Rows from block 4 of the image encoder, named by matrix and row number. Each number is 500 + 50 x the weight over its row's rms, rounded and kept within 0 to 999. All counts start at 0. Numbers have three digits each. After the name is the row's rms in percent of the matrix's.
# c3: 3x3 conv (encoder.blocks.4.c3.weight, 80x80x3x3), inputs 8-15, a 3x3 kernel for each
c3.5 089:518497513511514516503562418548524472468509449460578546485556422611504518520586414561493511475424490482596585480562435485538535522479368472465373500504535514536529541500599455536459573501571517502488472532472517475534
c3.6 104:478491461492557516530508512437528476476545544451493507465487475542547445466562500464474628425429543541434542509451535541554440543483474518460457534447541485500533539524540469524610579459442469481475487424527447503546
c3.7 103:461486397526506466476512578515479435504476462570523512433567444514442482428508465573552488453400456530427467498459534547502432420548457539491444519474419403575410538531517487503544525433575540463554502446503586413533
c3.8 114:489505545500349417514448441514478496455542524505482462535538523619507532504514481517543501545426451462543521491474583474519632450475539441557435600458473581467549467468547457469525518499510520529506544432453472440464
c3.9 098:463497495414437462453445473531579506589273519590579501499529437538507429574651521582553561432505580428488509480480509507540517441569447522516427452487483460511537601519564583496671506503533482500436486484440372456501
c3.10 095:553522516465550600543486542469542504529514521521485483542483596576240611581559629507463432562411499532494534553481686483420474499448517492572553497515521498510430535387492550469454528480419440454458512520445472472447
c3.11 100:508452484450473528502527482503569498446505547523505498425463630501480520512512499510506435442289478524527530535543478546499575500409511475518517448465468560396517505535489447505371564472407592562522513527445477585516
c3.12 109:505612502465483509464528520497600536508458494526443483542566471391434534508575516449337609509485432489553523512542467630402470441484462518455455567509513503492456442553511446533494422516446478447529418406583481552546
c3.13 083:544536475525452497486463550488448481528490523494572502466479469450421492447531474580421578485423497537419439485427490506489542474529535540385478466187481469581565508425525522427493443511554515531580457496490395427464
c3.14 102:515382497453495507491550520489434489490583440441604515608551552448547520417485445423471419542492525507506512486513511543558533447473546450537512503516528457476448493624518525277486444560519353458539511528517568582493
c3.15 102:585560552551545473517486435546443464544502527506460473610510504520512562465466486486544562502473601509521442505547541479570522446473342526516536601481489517492461607461482580413543498538486522562474491228469525698627
c3.16 099:537423600559424498542524578525544476519477455607519526537516530511455522451440587495472537502556439427394467430483457451444523505600618470488480506456530503519477430502471387492580377548607512541524467480496468466483
c3.17 094:451502549568503513487511551482449479492491512524506473434379469581498417543592494484433508529460401451429460417517493500440469528536509499495455484544564570534456456481433500485408578426450526485489489463503499406557
c3.18 093:499501446574505479525536411526492476577500533598473490450431452536560493534477577516543451535492512483519554526507585503426531502580562555486459519456416541545385531466503446439599491482482559502559631454493452442419
c3.19 101:494582556480437520450563534453498536451468560511505573404503467507563453501460447500489462496489494426490422498530545560429510533471539499501506482463506537573522443448514394484506519436514494504460456466529510480464
c3.20 101:597545454502538478387400452609548504547496437464425418528526436530522491448439510501486570467497540494569446485475477486507537504585488576554439519534444502492550505419458506501490480554531649524435612459370488494484
c3.21 102:518480493561448490554474546492451466477475470604552668505551532483490475410393544442467524500414504524533495416482457527512522473511512606510487490463500492518468429425487526458517566431527513503447523501491482496515
c3.22 096:489519511560558569387494539562508498479513506437557466468509455610510481415562492407425511469493528577478566447504568503436485533402502573506420462465447442516448459471452492483501556578518509498519445523559530483520
c3.23 104:435496541590486451503531519453466434470506563508499410392454406485532495506483505542431563522464465505534506439499491540590506436429478496510456589602500450476492641425608497466561560493531511544517514530457496474463
c3.24 108:499483451602321588525502438517547559453428525477488562526440594522474515463449507486457484523485419439493550485575481458524493493434425502405465524553548510536408519433536474501446504524470517561579571437417431454481
c3.25 094:531577461593479476446508513487497512426498576444560594458468531566523428472443376395469461525452540490535551442455455473554442500470530518399420527478535509562504393446529430521556428494573565530449472554488400381436
c3.26 086:524478393440528472561497611529424442528553577465508459523402421477411364530520460561413422551475457496466542506408556510467479493522545551517457483449576613508575517588474481523458543424423524467652552422517391454445
c3.27 097:485524473589485481568393465485424501594528462488456417482373476435444489491428507572560545557455624544502517512495426480540443437526461398458490507462506468420451449459515449478482535589463481502532516498432514518542
c3.28 092:465436610454508516492488504497487448523529563492495523501501485499613458566464421517436517472488527560509564535565553447424524461444388515522525437497448529415430462384517556485498535509554513517446541544433450503505
c3.29 110:528516478535533494435521396435493471532524530466528470473518403587596482431538406479563566508405518478463453513518582502447554520417579473510501532534460555537439479503479543520507468499556479482408489565538510492452
c3.30 112:475564448571372453481526583549461519497531508522510470486560444594400454463462447513496479487492443526527422495466537494504526464541536577437499420524423489505526575497544460481535558495548562515527489509467511441525
c3.31 096:492566452505417496466504598538500570452475602506428546492576538523523531481556551509428607473457501523524475529438494574545519500394507533560514450459450486496516442476550528514382480473494495442511501483511492401479
c3.32 101:463476494547473428540441486494533444465531614521518433556506570503491557432370415569508521443519420508517453457497410483582559438465477445507472490433525426638502514461519553450468494500526448507485435502557515460384
c3.33 096:412486548455481617376466491415489459436552568605497521517615602373526460554484494437424484450494469441585575489588471543511435532564497525466570473460469436515480368479520488554450515495418488458503550453530644580522
c3.34 098:422470383513501517514538527502488442525471514501480564503483525590439563501579477528444368503493497475530512541492452537419410569544455557461503514535515471519409577541462550515529557459482479460441500441412468500482
c3.35 089:589535477560443487430503490610571486502501448508614485593491533358442525513515485517333468486464442380495441514528504552497459558431512442498509527471526447472448545486478538522448422483475493425423558477481477463445
c3.36 091:483427535558406451479572513566471468493477448560497464372406497518495469537516451454473458500458458496621472670610546614453452546393467582525486512496510512500455594584523522422445543602516463423493401536469567440586
c3.37 117:543582510503425497476426534498515509495497510585443571650521447365402506610578505575499512481428548450429565383381462528584387456466470469482454502477557553480470570445549463505484475555440522501549537444467518421583
c3.38 095:498538503659562422472433481541463491470523474468455461507516454657520419555424549486503467465528482562586506449499494438465511500431581514446498441446489554536540490510513473492480575492528473465533554528521465427508
c3.39 099:424589461451505451487500488480496493523524454437495383453440580537525493473419444543436485547520509443482448525462499454465432488477472540515503563450487498434484543486462564443557480407487505525421491503500459411509
c3.40 086:492527453482470512478422497462456568486531512511507512524455398581451468515444544499426510582514457498485436516472502574404558566528588526509585497535453509481586477488522541531424432425588512587492539478462408464425
c3.41 099:581500503539454601446510521554537551579455553578520538582470663567423467487477478559440371522437536554516571415618554419569550461416379467486488538560525465496475481423509461512355539495438564517563437443486549483444
c3.42 099:586509526510472515443520418498575511432493546477487470444511542506513490499462556475474536441602494439439488489554535504410501571545479499493460500466521431433500508499430507453511531451478451529594483510518446415432
c3.43 095:447495553531497521462486508419446417512559494431507487491493469566471471493547544557514472566424474495458484534520491564501529553532477543488386508488423469560418486488490546496470527527481450527550535456500551468486